python train.py --model="image classifier" --dataset="simulated stained blood smears" --train_examples=195000 --image_size=32 --crop_scale_min=1 --horizontal_flip=true --translate=0.12 --targets=["large cell"] --num_classes=7 --arch="vit" --norm="rmsnorm" --norm_position="pre" --activation="swiglu" --mlp_ratio=2 --head_dim=64 --fused_qkv=true --bias="none" --qk_norm=true --parallel_block=false --inner_norm=false --patch_size=[4, 4] --conv_stem=false --layers=8 --width=320 --positions="sincos" --pooling="mean" --loss="binary_cross_entropy" --init="trunc_normal_002" --residual_init="scaled_by_depth" --optimizer="normuon" --muon_scale="original" --lr=0.029 --momentum=0.95 --nesterov=true --orthogonalizer="polar_express" --adamw_lr_other_params=0.00082 --grad_clip=5.0 --steps=11500 --batch_size=256 --epochs=15.1 --lr_schedule="cosine" --final_lr_fraction=0 --warmup_steps=570 --weight_decay=0.02 --adamw_weight_decay_other_params=0
Rows from block 2 of a small image classifier, named by matrix and row number. Rows with one number belong to one neuron. Each number is 200 + 20 x the weight over its row's rms, rounded and kept within 0 to 999. All counts start at 0.
After each neuron's rows are labels from the 100 images, of 14848, where the neuron reaches its largest size: "responds to" is what is common among them. Only what is clearly more common there than usual is listed. The data: simulated stained blood smears. In brackets: how many of the 100, against the usual share in percent.
# gate: MLP gate (model.blocks.2.mlp.gate.weight, 640x320), inputs 160-319
# fc1: MLP up (model.blocks.2.mlp.fc1.weight, 640x320), inputs 160-319
# fc2: MLP down (model.blocks.2.mlp.fc2.weight, 320x640, transposed), outputs 160-319

gate.280,184,166,172,197,201,173,235,210,209,192,185,208,200,258,193,172,155,202,224,212,191,176,195,205,191,217,189,207,208,197,166,155,213,210,207,178,206,226,174,182,194,216,221,176,192,187,174,194,214,165,229,201,215,182,199,206,199,203,223,210,214,205,185,197,199,202,218,240,209,174,160,190,211,196,192,190,199,212,195,208,186,218,181,208,160,179,198,209,178,200,203,187,202,195,195,225,197,219,223,199,175,180,215,193,189,184,183,179,196,230,196,194,196,217,215,200,201,187,212,192,220,212,171,181,200,181,198,239,228,226,230,241,197,186,173,205,203,223,175,211,197,214,212,219,209,202,211,181,208,197,181,195,202,205,251,168,176,218,215,180
fc1.280,198,156,189,246,203,190,217,170,185,217,208,217,208,219,205,214,189,203,206,202,189,185,202,176,196,180,243,189,195,200,191,195,180,217,193,216,196,233,208,196,211,185,217,189,214,242,198,215,179,171,229,202,176,201,213,187,227,195,164,235,163,245,197,212,213,188,190,171,204,213,197,210,235,177,192,218,148,199,209,213,209,208,153,217,193,202,185,233,181,179,201,189,174,211,199,203,177,221,195,197,178,174,211,207,229,208,225,189,207,224,151,191,176,208,186,211,222,181,205,163,185,203,195,218,198,191,161,259,208,197,224,212,247,201,178,194,217,212,205,201,184,195,203,236,207,241,171,217,196,223,156,192,206,198,213,197,172,187,223,193
fc2.280,205,198,169,224,216,241,162,210,176,195,230,191,231,201,197,201,240,204,231,218,219,197,188,203,193,219,215,162,193,201,197,215,215,195,192,210,205,195,212,202,260,175,208,210,174,222,214,196,192,244,176,181,203,225,210,203,184,235,194,185,184,205,194,180,195,169,229,195,186,187,188,191,226,183,214,164,190,229,208,180,174,195,215,150,235,186,193,164,177,229,227,207,196,193,171,204,226,192,209,152,200,184,200,194,187,188,195,166,185,213,234,199,230,185,213,178,215,195,213,190,199,203,194,198,191,211,236,216,172,179,209,184,180,167,158,207,200,194,197,189,181,183,220,210,216,198,221,236,208,222,221,213,232,236,192,228,212,159,182,212
responds to: no large cell (100 vs 14.4)

gate.547,176,211,236,188,210,249,153,211,167,219,206,157,231,216,183,190,193,208,184,263,167,201,195,212,225,176,193,235,166,193,205,192,211,208,183,177,203,195,236,205,224,182,222,216,194,210,208,175,216,204,181,220,218,210,228,206,227,200,197,200,213,175,203,207,197,187,228,170,169,192,227,167,185,187,170,193,186,214,212,210,182,187,193,229,199,222,157,197,190,227,201,160,207,206,202,180,157,202,208,157,208,197,177,196,166,181,205,207,203,189,245,214,232,201,166,175,211,218,217,210,211,196,199,168,197,236,186,218,217,168,209,207,218,189,226,218,183,208,186,207,186,199,216,202,216,182,218,187,160,214,213,189,228,192,180,173,218,190,185,192
fc1.547,206,222,204,227,173,215,208,180,192,206,218,174,215,181,210,212,164,201,196,202,240,217,150,176,214,203,180,215,217,207,177,227,230,231,221,170,189,208,195,188,183,216,184,211,200,178,207,216,227,232,194,189,210,190,217,188,207,192,178,208,231,179,214,210,184,192,192,240,176,205,224,164,208,212,190,197,220,199,219,190,191,206,188,192,198,168,206,197,187,199,180,188,222,186,205,217,204,179,166,215,230,235,188,201,205,179,190,227,213,196,188,202,168,241,215,170,171,188,196,225,157,216,230,173,235,157,220,181,220,237,213,207,210,216,195,184,197,182,159,178,205,212,190,233,237,187,183,191,189,179,219,211,187,228,215,193,189,187,219,198
fc2.547,197,202,182,186,170,188,184,218,190,169,203,186,209,209,213,212,212,220,177,177,225,208,207,205,209,188,216,210,184,204,201,216,220,178,188,188,219,201,203,211,205,197,221,206,224,186,190,210,237,200,210,245,220,204,191,176,217,204,219,217,176,220,219,169,207,230,208,196,200,203,188,245,159,207,233,217,199,234,232,157,170,188,221,209,203,191,160,207,233,208,206,175,216,203,220,172,204,191,182,200,199,197,192,190,198,205,211,233,208,144,220,194,211,229,234,222,217,197,195,181,171,231,216,214,170,214,192,173,188,182,219,249,203,210,175,190,223,188,195,208,204,201,172,203,231,203,222,212,169,234,176,147,197,208,209,165,197,186,183,186
responds to: kidney-shaped nucleus (100 vs 14.4)

gate.571,195,198,217,209,213,220,184,201,193,169,229,211,180,217,220,167,202,212,194,214,208,183,185,196,211,217,192,174,199,190,193,196,183,179,181,148,199,199,223,169,223,204,154,181,172,197,185,231,172,214,214,239,196,203,183,225,210,230,212,221,208,216,179,220,202,185,205,207,204,208,205,174,195,176,185,223,192,149,207,209,174,196,202,197,205,204,205,208,188,212,183,213,229,232,203,221,191,205,217,200,212,191,231,194,176,198,184,172,150,234,194,195,174,222,183,196,198,205,177,188,224,249,226,256,211,167,188,209,210,177,227,202,195,171,211,197,201,193,193,212,178,220,244,197,190,185,225,188,188,204,213,171,204,166,200,184,225,193,177,199
fc1.571,216,183,198,242,215,199,197,189,236,170,210,217,212,181,198,205,218,193,180,197,276,181,175,211,169,212,219,205,222,184,194,195,209,234,157,181,188,204,228,193,202,167,205,196,232,190,181,218,184,186,227,191,216,201,198,211,219,165,174,219,201,219,185,177,179,216,207,167,174,212,179,202,183,219,168,222,188,203,227,214,198,208,230,201,234,206,182,205,205,213,215,184,173,226,198,205,231,205,186,222,199,185,215,187,224,206,239,212,196,230,235,188,211,222,175,209,168,224,251,189,214,206,164,231,218,184,186,205,208,206,214,207,202,214,205,162,182,218,184,213,199,186,230,191,173,173,199,182,193,211,225,219,216,168,215,214,188,196,188,157
fc2.571,201,203,216,180,202,244,175,205,198,206,204,208,184,197,192,202,179,191,187,236,167,227,178,178,227,217,198,195,187,222,198,191,231,199,138,191,194,218,198,169,166,189,228,190,185,185,175,167,172,186,221,190,183,215,178,181,172,199,185,206,199,203,227,192,180,248,238,197,225,202,207,163,179,208,204,182,182,218,214,211,241,198,171,203,184,192,208,213,205,208,230,225,201,194,238,214,220,194,220,222,196,220,174,202,183,217,203,198,234,175,209,166,217,194,197,239,236,179,213,197,224,197,197,198,192,227,192,200,205,205,183,212,223,197,166,225,212,190,197,194,224,214,208,199,213,207,191,229,199,221,183,159,224,222,211,187,182,206,179,213
responds to: band-shaped nucleus (52 vs 14.3); round nucleus (38 vs 14.9)

gate.34,174,192,207,180,173,176,217,201,187,189,182,196,173,183,222,212,218,209,210,176,220,208,197,201,255,250,211,242,168,198,183,219,191,210,184,204,177,203,185,193,191,202,218,195,195,182,165,215,162,212,198,204,233,180,197,193,180,183,235,210,212,180,196,190,193,186,198,212,161,210,191,188,229,202,167,202,192,187,199,183,203,202,174,224,210,187,168,184,211,183,202,211,198,222,206,192,195,186,207,186,217,198,203,153,192,208,185,202,219,196,222,175,185,198,220,186,220,230,198,219,174,181,212,246,162,208,177,209,153,218,201,204,229,195,199,192,197,187,176,195,179,181,179,198,190,157,178,197,231,193,204,196,210,223,206,191,214,218,173,212
fc1.34,195,212,241,168,154,203,213,178,218,177,202,212,156,224,163,174,219,207,225,188,193,209,175,246,216,173,232,269,194,219,207,189,187,208,211,200,185,202,185,208,199,219,235,217,199,199,171,196,171,195,176,185,213,165,210,196,213,184,218,207,214,200,207,202,218,204,204,196,184,196,194,179,198,227,212,196,184,206,215,189,232,174,202,215,210,203,201,195,237,201,213,203,220,212,175,197,227,185,217,186,192,209,217,158,212,224,205,213,172,199,219,183,181,188,208,203,233,207,201,202,186,200,206,178,197,207,173,219,207,193,200,178,180,184,221,202,198,179,228,183,176,169,186,174,211,184,186,219,216,177,170,188,154,219,189,251,189,238,184,206
fc2.34,222,195,240,213,221,203,163,212,197,198,199,192,205,239,207,179,175,220,150,188,208,193,226,181,205,213,223,186,199,234,200,171,197,171,181,204,164,208,175,216,207,179,203,218,197,192,209,219,179,210,194,195,191,245,197,186,200,189,189,196,203,203,210,145,224,195,190,219,197,192,219,224,189,151,191,198,214,230,193,205,191,202,212,225,219,209,171,226,240,203,234,229,229,207,223,185,204,161,201,184,211,196,182,200,187,202,228,244,182,169,189,235,222,150,178,251,189,244,192,180,196,225,174,229,186,167,213,197,199,205,191,185,192,192,220,155,211,161,227,162,195,231,219,217,199,190,197,201,181,204,220,203,193,191,203,196,196,223,221,229
responds to: band-shaped nucleus (54 vs 14.3); kidney-shaped nucleus (32 vs 14.4)

gate.445,142,206,183,194,198,204,234,174,204,181,189,182,229,161,183,223,194,199,186,219,226,235,198,217,185,186,173,197,184,198,208,189,189,221,191,216,194,195,202,198,188,178,214,191,164,216,202,233,205,179,215,189,203,204,177,200,185,188,208,210,195,198,172,201,195,197,210,187,178,232,201,188,229,231,186,176,135,178,178,198,227,228,228,220,212,209,210,185,207,180,196,197,207,182,247,179,166,218,217,182,224,197,217,210,211,196,203,153,184,196,200,197,209,188,208,225,201,189,192,200,217,182,227,197,186,201,200,240,226,198,199,179,217,207,194,192,222,151,190,204,219,222,188,183,231,193,203,237,203,169,194,208,208,184,211,206,204,202,173,204
fc1.445,187,181,224,177,203,197,220,202,232,164,219,188,204,179,195,226,198,198,212,186,216,234,234,212,173,185,152,203,179,214,168,187,215,224,174,174,181,203,202,201,196,208,214,181,223,227,216,214,193,187,211,199,228,219,184,193,185,199,204,187,186,156,206,241,175,176,232,216,219,193,209,195,229,248,235,177,195,162,175,235,213,236,213,232,221,230,209,184,216,191,209,207,217,216,243,188,221,219,205,218,224,230,187,233,218,179,184,170,188,209,177,189,202,209,219,222,211,192,197,213,188,190,195,218,196,188,196,223,189,175,201,218,222,196,153,225,233,208,219,188,231,216,201,203,199,175,203,230,183,193,198,195,194,164,226,193,215,222,185,193
fc2.445,198,222,197,202,198,202,198,201,200,197,159,228,203,187,205,178,220,214,201,184,189,189,183,198,211,217,235,175,189,169,214,202,207,180,226,210,204,178,169,200,215,207,192,214,223,193,170,178,187,166,194,177,190,218,226,216,191,209,179,204,226,187,214,183,190,185,222,179,187,216,194,205,217,169,175,195,230,214,212,185,216,182,180,171,202,175,180,182,162,238,231,195,214,195,202,188,194,214,227,206,206,173,206,168,214,222,198,232,204,190,204,248,229,232,223,163,218,191,212,196,218,247,197,195,226,196,187,198,188,209,214,212,186,202,242,219,216,201,187,223,186,174,184,197,203,221,248,180,211,227,206,184,210,232,218,184,176,188,195,222
responds to: band-shaped nucleus (64 vs 14.3)

gate.339,175,207,205,255,203,195,169,209,186,215,188,204,213,201,236,194,201,168,191,169,205,235,221,196,212,184,158,176,190,175,210,190,205,231,192,201,196,210,192,238,218,186,188,235,214,198,224,221,209,199,169,204,201,186,213,193,189,207,233,197,195,176,210,202,189,191,207,201,191,197,251,216,186,175,186,182,157,168,216,223,219,205,200,166,173,228,190,193,201,180,218,199,245,208,184,208,197,229,215,211,238,215,195,226,194,173,180,215,211,194,202,203,237,170,235,188,216,229,234,200,209,215,213,210,203,187,225,207,216,155,226,174,197,196,201,191,199,154,177,224,199,171,212,189,184,180,178,231,166,183,221,186,175,200,227,217,190,183,218,218
fc1.339,174,218,236,196,220,189,186,171,204,204,177,206,208,204,199,199,199,211,206,203,198,201,217,207,190,146,189,164,190,208,200,206,179,191,210,204,215,191,203,220,207,204,230,208,201,149,211,187,178,215,210,191,208,192,183,178,155,229,238,237,225,213,236,218,206,195,215,224,232,189,194,197,186,179,221,194,203,225,194,202,211,215,220,226,212,203,218,203,176,194,198,201,219,186,199,187,215,210,204,225,164,223,219,178,181,173,185,193,217,210,238,223,177,192,209,198,199,205,220,206,181,220,194,240,197,179,239,202,211,209,172,220,212,183,164,234,197,167,210,182,214,208,185,182,146,188,173,214,175,183,169,222,185,205,184,208,196,203,165,231
fc2.339,227,203,198,215,208,215,194,206,177,170,209,206,203,174,192,195,224,203,202,179,170,208,193,238,199,175,223,213,181,198,213,210,208,186,206,224,194,201,196,212,225,169,209,202,267,232,210,198,196,179,202,203,198,195,241,195,218,226,168,182,186,183,170,183,178,189,174,180,194,205,216,201,197,214,180,254,218,182,210,159,234,179,177,207,215,195,207,186,204,204,178,188,177,195,211,227,237,183,197,208,188,191,181,182,222,205,160,199,234,235,209,191,213,172,172,237,187,209,190,164,140,172,197,184,224,200,216,265,154,246,231,214,220,222,209,198,198,204,190,214,212,196,180,209,207,247,192,188,206,199,204,204,193,253,223,190,182,204,183,203
responds to: band-shaped nucleus (100 vs 14.3)

gate.255,197,177,206,166,240,184,193,207,178,172,202,213,220,212,227,198,227,202,177,180,237,200,212,184,194,213,242,207,224,165,194,198,203,234,193,214,188,197,192,202,170,190,182,228,183,176,215,188,192,206,239,224,190,188,169,244,199,250,195,196,179,204,208,183,181,206,233,169,175,219,238,199,208,167,175,194,202,180,180,159,198,225,200,172,218,218,217,228,218,189,209,212,159,197,195,157,219,226,216,195,218,177,207,223,184,184,237,196,238,190,218,200,212,231,188,178,194,224,190,179,223,231,247,190,166,208,183,190,165,222,177,195,163,201,193,200,188,208,216,197,199,180,168,197,190,195,181,183,204,214,205,178,195,189,215,236,189,191,221,190
fc1.255,190,253,199,192,194,213,181,203,199,226,209,191,182,160,184,212,196,227,191,229,182,187,203,195,221,213,175,205,184,228,208,210,199,192,199,195,196,213,211,210,196,236,198,170,226,210,217,246,232,197,160,184,157,205,192,196,188,195,233,199,193,197,202,192,164,207,220,213,175,188,167,235,189,210,184,215,164,169,217,229,210,176,240,169,210,195,184,187,207,254,197,211,181,173,191,206,232,189,184,189,219,225,210,158,196,165,165,209,208,194,201,201,226,204,185,192,238,183,194,223,204,200,204,216,228,166,187,234,206,177,201,212,201,178,210,221,207,172,211,224,223,186,225,196,180,200,205,228,198,168,230,199,208,215,182,164,216,213,207,195
fc2.255,185,184,187,195,217,214,205,231,210,170,194,203,203,204,201,217,203,197,208,185,212,152,193,187,226,204,180,184,234,224,188,216,179,190,215,216,172,216,205,186,217,175,189,208,220,213,194,227,154,183,182,222,202,214,191,224,184,191,187,201,198,168,178,178,213,185,213,223,217,167,155,217,192,246,228,180,182,241,197,205,204,190,180,184,201,184,194,203,170,214,205,223,206,206,220,212,199,191,207,176,238,216,241,165,183,216,208,210,244,216,208,196,208,184,204,176,217,226,233,193,172,212,192,189,237,214,218,190,207,184,194,225,212,174,192,176,152,207,211,212,219,186,224,205,209,197,233,187,194,197,222,225,176,204,206,201,218,220,222,181
responds to: two lobes with orange grains (100 vs 14.1)

gate.558,193,178,200,170,195,173,211,187,235,201,212,191,218,225,197,243,198,190,159,201,165,200,217,187,203,195,174,185,210,205,171,187,203,172,218,168,199,205,191,223,179,200,211,198,199,175,173,219,183,202,194,196,224,198,184,213,173,193,179,213,230,186,190,213,205,194,197,215,184,235,208,197,226,209,193,221,187,215,192,169,210,188,204,194,157,235,190,210,205,216,187,215,241,230,185,175,192,204,191,214,205,213,181,202,199,188,198,175,189,199,204,219,205,220,184,162,195,200,201,174,182,183,216,207,201,220,211,194,152,163,163,205,191,194,197,192,194,181,210,169,161,227,215,216,213,204,180,203,214,225,182,204,231,181,226,240,188,222,225,160
fc1.558,214,211,159,197,194,149,175,200,203,224,194,210,192,228,205,201,217,247,187,185,194,168,203,207,200,203,200,226,194,215,201,222,205,211,216,172,206,177,245,236,193,194,181,215,179,222,206,196,211,244,224,193,186,201,183,214,211,233,154,206,233,177,179,201,183,202,190,222,167,202,219,206,199,171,210,188,195,211,204,213,217,197,207,163,179,222,186,207,207,183,141,190,218,215,169,179,195,206,139,210,188,196,167,194,188,226,212,157,194,176,199,212,221,190,172,203,191,191,178,191,193,212,216,186,178,177,201,200,173,196,157,174,176,233,196,190,180,182,216,202,182,207,226,172,217,163,223,209,211,223,207,211,208,210,180,238,191,158,196,179
fc2.558,191,151,202,182,218,225,188,206,217,169,206,202,184,200,189,187,221,219,188,209,198,223,212,220,235,199,211,175,239,206,195,187,188,178,211,213,203,178,198,151,225,198,194,237,236,171,230,179,194,186,202,192,208,168,234,177,140,231,179,169,177,214,183,225,186,192,237,216,225,196,205,176,207,237,201,195,171,194,175,232,221,227,215,211,219,182,211,201,192,210,228,206,179,219,205,180,212,208,220,193,220,194,200,216,191,195,219,185,174,227,194,221,216,201,212,201,166,184,191,202,246,188,207,209,220,197,206,203,206,201,192,228,236,168,168,225,213,176,206,219,205,212,182,206,199,181,230,207,169,223,168,201,196,208,199,211,237,190,206,220
responds to: two lobes with orange grains (95 vs 14.1)

gate.427,184,209,185,213,216,198,177,180,205,199,193,183,171,211,200,184,228,189,229,192,182,225,178,168,168,196,154,219,172,214,218,175,184,211,208,197,221,203,210,209,212,213,212,163,231,180,177,198,210,201,195,204,235,205,225,214,202,236,199,214,239,187,195,215,197,208,220,168,199,227,244,218,183,227,191,234,194,226,203,186,219,188,216,161,210,178,214,211,174,190,192,224,202,186,178,201,200,189,171,186,208,204,174,209,214,163,192,185,222,210,191,165,182,215,206,190,197,148,218,198,177,190,180,149,201,230,192,171,195,187,203,197,205,166,206,254,217,199,209,186,215,187,224,221,165,169,192,214,202,209,203,184,198,214,168,191,201,189,210,203
fc1.427,196,217,181,197,220,203,224,176,225,165,209,210,204,211,191,217,210,220,188,183,199,206,200,161,169,168,160,168,177,234,221,193,226,237,222,186,250,223,209,206,213,208,177,183,191,204,197,184,180,201,204,210,174,205,191,240,214,231,182,193,206,201,193,210,206,213,218,163,201,205,205,180,195,196,156,252,179,267,168,214,182,175,200,184,235,168,204,204,226,175,180,215,199,199,239,222,177,216,178,181,208,203,201,202,190,165,173,192,194,191,173,171,201,199,207,204,228,182,204,200,200,161,193,182,226,223,197,182,227,173,228,174,195,220,170,209,206,172,207,175,193,172,185,214,180,204,214,225,229,194,176,197,182,209,174,202,215,179,213,184
fc2.427,240,158,167,190,193,217,214,204,191,224,197,219,188,192,216,189,213,190,220,191,230,187,197,225,188,201,204,171,185,170,214,180,212,194,180,196,211,192,193,212,204,213,217,199,192,202,182,199,193,190,232,189,216,175,218,203,236,215,213,196,179,189,202,193,236,196,202,223,212,209,225,222,212,175,218,165,213,211,235,203,175,244,211,170,164,223,162,177,184,217,230,182,210,179,196,181,198,183,185,226,215,189,194,211,204,233,209,210,244,216,215,203,201,183,202,221,208,261,174,183,202,188,210,211,190,188,191,190,219,178,212,157,140,207,218,161,191,165,209,222,193,195,213,191,193,179,192,182,228,212,185,209,201,195,206,185,210,208,201,204
responds to: kidney-shaped nucleus (46 vs 14.4); lobed nucleus (36 vs 14)

gate.630,185,181,217,196,203,211,199,224,217,173,209,193,194,248,192,171,174,213,179,221,219,215,203,190,145,185,160,190,199,200,191,215,220,209,187,195,172,187,195,199,175,212,207,175,219,228,176,214,215,201,185,179,204,209,201,168,232,226,191,181,199,228,216,186,215,178,203,186,215,195,153,204,204,232,208,199,160,213,194,185,191,225,169,176,217,243,184,207,217,226,172,181,198,236,205,204,167,221,212,225,196,228,217,220,201,203,195,170,178,206,197,203,244,211,223,200,203,206,190,170,185,175,165,201,195,209,143,223,204,221,166,234,191,210,217,212,181,242,180,230,204,223,179,214,157,215,188,193,212,210,217,206,207,232,207,190,170,216,183,191
fc1.630,217,224,206,197,200,191,191,209,203,195,209,187,207,141,207,200,192,208,190,193,150,197,197,202,224,217,218,180,195,221,228,204,210,204,187,204,223,185,200,181,208,229,162,200,209,218,245,214,203,213,179,211,203,179,220,231,168,169,198,217,233,188,203,212,173,193,228,184,155,225,227,178,196,179,173,218,220,195,173,220,237,176,252,211,190,198,186,197,211,209,226,186,161,157,214,225,197,193,171,210,185,205,167,183,185,202,195,209,189,196,201,221,173,177,199,182,185,207,187,220,185,188,235,192,165,187,232,185,191,193,212,195,192,197,198,234,199,163,218,201,189,188,219,164,197,200,184,191,184,190,198,215,184,178,191,195,212,148,171,198
fc2.630,184,204,187,159,149,196,203,208,220,203,218,233,180,161,178,165,199,182,213,197,234,158,172,195,203,211,237,218,203,203,180,197,180,176,166,191,222,170,245,168,186,176,189,201,211,234,191,185,224,174,228,185,207,194,180,198,210,219,194,194,222,183,203,197,168,175,206,186,243,230,176,203,181,225,207,217,226,194,198,207,208,185,190,201,175,212,190,216,190,175,214,220,205,217,205,254,217,187,193,204,196,233,194,203,231,195,214,199,210,221,233,189,223,236,195,204,174,213,197,191,235,189,222,183,237,209,238,197,230,216,185,191,215,231,217,212,188,201,225,227,178,196,220,201,169,188,175,198,207,186,209,185,193,160,194,203,195,243,190,208
responds to: no large cell (100 vs 14.4)

gate.509,205,183,198,250,195,181,176,199,224,178,169,206,213,213,220,188,181,188,178,224,232,211,227,181,175,211,203,203,204,221,188,176,197,234,200,185,150,218,186,190,213,192,201,202,217,202,209,214,204,191,203,193,178,168,215,174,189,178,193,214,201,186,195,189,228,196,197,212,195,219,157,206,243,222,179,241,200,190,189,194,167,187,209,191,200,200,191,214,223,217,198,181,181,215,222,197,159,214,163,176,200,194,215,217,173,206,218,182,195,231,165,180,194,178,175,211,206,203,200,207,221,183,190,155,192,240,199,166,228,207,233,207,222,217,177,186,203,223,205,209,164,223,227,181,223,205,190,196,179,184,208,205,218,191,216,217,170,212,227,192
fc1.509,198,183,244,251,209,210,211,202,221,191,184,199,228,199,213,200,186,201,179,226,230,193,219,160,152,212,257,238,167,208,190,201,196,223,222,212,169,191,202,217,209,188,223,199,207,181,221,199,203,172,227,154,164,192,215,167,188,187,174,221,204,203,205,181,243,183,195,167,216,193,193,189,207,204,189,229,184,223,211,202,185,169,193,186,213,224,196,195,193,226,205,204,178,233,200,209,179,199,181,184,175,241,222,224,164,217,193,194,175,222,188,175,214,190,182,224,214,186,198,195,209,194,207,170,180,235,162,181,231,196,211,218,206,230,193,228,212,198,228,214,165,185,223,208,219,199,188,227,192,212,207,210,232,216,207,185,185,196,219,209
fc2.509,206,185,203,179,214,173,207,221,223,208,236,196,231,219,206,204,235,224,205,199,260,201,197,223,166,205,181,201,194,172,186,204,172,171,200,209,219,203,183,229,233,200,205,218,183,199,187,193,173,197,191,172,192,184,208,212,237,197,183,196,162,234,234,182,200,224,189,192,201,198,207,242,195,203,178,216,187,207,220,211,192,195,200,157,173,196,220,209,222,202,164,206,222,154,194,212,191,221,232,194,191,197,209,182,234,198,186,227,204,199,197,235,161,227,224,226,220,200,187,201,220,187,186,213,199,181,164,215,214,185,167,195,187,190,252,194,229,204,175,186,211,224,171,200,212,219,201,203,213,192,198,199,194,207,200,187,214,230,183,176
responds to: no large cell (100 vs 14.4); target cells (33 vs 14.6)

gate.76,176,201,227,179,194,206,185,225,222,170,161,226,189,184,185,167,243,218,209,173,224,185,181,222,183,209,213,219,211,203,218,203,190,233,205,180,203,165,185,212,192,178,197,229,198,180,200,179,219,203,244,198,210,180,163,163,180,196,159,211,184,168,212,209,209,189,209,183,228,201,207,173,219,173,214,217,206,228,179,189,239,177,150,192,166,195,235,211,168,193,180,203,189,192,202,211,210,221,184,184,240,185,224,175,169,203,197,201,189,179,210,202,217,211,220,187,243,213,210,218,224,184,205,185,204,191,217,204,202,219,187,171,204,199,196,202,187,224,205,174,188,199,209,212,215,154,200,185,185,205,192,179,226,221,182,172,216,231,180,186
fc1.76,232,184,216,227,210,156,193,180,181,247,184,226,191,211,198,167,190,166,176,177,224,200,187,203,246,201,216,154,201,190,186,198,222,191,224,144,210,233,202,200,209,179,182,187,226,180,224,215,195,195,168,194,201,191,204,237,198,192,191,203,240,163,226,203,209,230,172,200,194,201,161,193,232,165,207,189,194,226,201,214,185,194,195,191,216,188,225,197,213,238,210,176,228,196,216,174,231,188,176,217,188,201,153,189,246,204,194,225,190,195,222,209,180,171,216,200,202,193,194,172,218,204,191,228,186,203,202,181,207,195,210,228,194,175,203,188,216,207,219,193,226,192,180,193,203,219,235,227,227,218,220,199,188,201,207,212,186,236,199,230
fc2.76,213,192,222,207,191,191,185,200,174,193,227,245,216,182,237,180,232,190,206,178,208,209,211,195,227,169,214,181,233,208,206,215,205,196,200,182,196,187,206,226,184,229,164,198,207,190,172,218,195,215,188,173,206,214,197,207,202,178,175,205,172,198,200,249,199,227,177,212,209,226,195,181,198,236,167,221,216,201,199,192,213,196,232,172,174,223,212,190,157,191,197,201,238,188,156,227,209,203,166,221,244,197,156,174,173,192,238,185,185,206,170,249,236,191,245,193,212,200,214,198,166,205,184,219,200,145,172,183,181,219,195,198,200,182,212,160,215,202,174,164,209,207,184,185,210,186,171,229,168,173,170,187,211,174,224,220,226,183,200,183
responds to: kidney-shaped nucleus (95 vs 14.4)

gate.456,207,170,182,237,217,207,210,205,174,216,185,219,214,176,186,190,207,186,173,191,212,219,181,150,164,203,230,211,194,200,181,174,198,200,195,217,206,179,229,206,206,190,207,195,222,225,192,197,227,212,207,170,209,191,217,142,208,189,212,227,231,177,163,178,205,174,235,169,155,165,138,200,181,208,189,187,171,154,203,177,248,231,170,207,236,214,191,209,201,193,182,206,187,199,215,170,200,190,200,173,191,181,204,204,207,220,197,164,209,193,204,209,196,190,192,197,167,197,199,233,202,183,216,187,199,181,221,222,209,186,190,243,195,232,179,184,194,192,178,189,170,214,182,194,215,200,154,208,197,160,182,193,180,239,196,180,203,212,221,223
fc1.456,187,179,190,222,194,229,216,209,196,219,226,207,217,226,191,172,212,199,227,211,197,196,205,164,193,183,223,208,193,242,182,182,191,201,208,229,215,176,186,214,249,160,188,188,224,212,176,179,231,216,234,176,203,166,199,185,208,196,214,241,213,162,195,183,226,181,222,201,197,174,186,197,191,224,218,223,183,162,206,173,202,203,177,163,239,175,210,223,227,159,213,209,175,198,184,186,184,170,195,180,211,180,194,221,214,212,206,145,225,184,205,216,212,205,192,187,212,179,189,216,188,212,210,165,218,200,197,233,211,180,176,256,215,210,169,224,206,198,214,226,188,187,211,195,199,167,199,197,194,148,182,221,194,211,189,177,232,207,228,212
fc2.456,233,205,206,170,192,199,193,187,222,220,214,230,218,190,205,219,191,175,180,177,194,225,204,248,241,212,188,177,175,175,223,224,220,196,182,197,183,218,188,174,215,177,209,208,201,212,226,178,193,225,165,205,156,198,181,224,186,208,219,194,208,245,192,194,253,181,210,224,193,194,186,194,188,198,203,147,185,181,196,215,215,238,242,178,195,195,200,215,173,216,204,204,211,198,196,139,197,208,206,222,203,185,215,167,157,215,202,186,223,220,192,203,215,211,161,195,236,178,202,201,212,216,231,195,196,212,193,218,218,194,182,173,178,197,166,216,169,177,214,213,212,206,222,199,184,215,236,204,169,209,198,200,207,207,182,193,226,196,166,194
responds to: no large cell (97 vs 14.4); crescents (32 vs 13.9)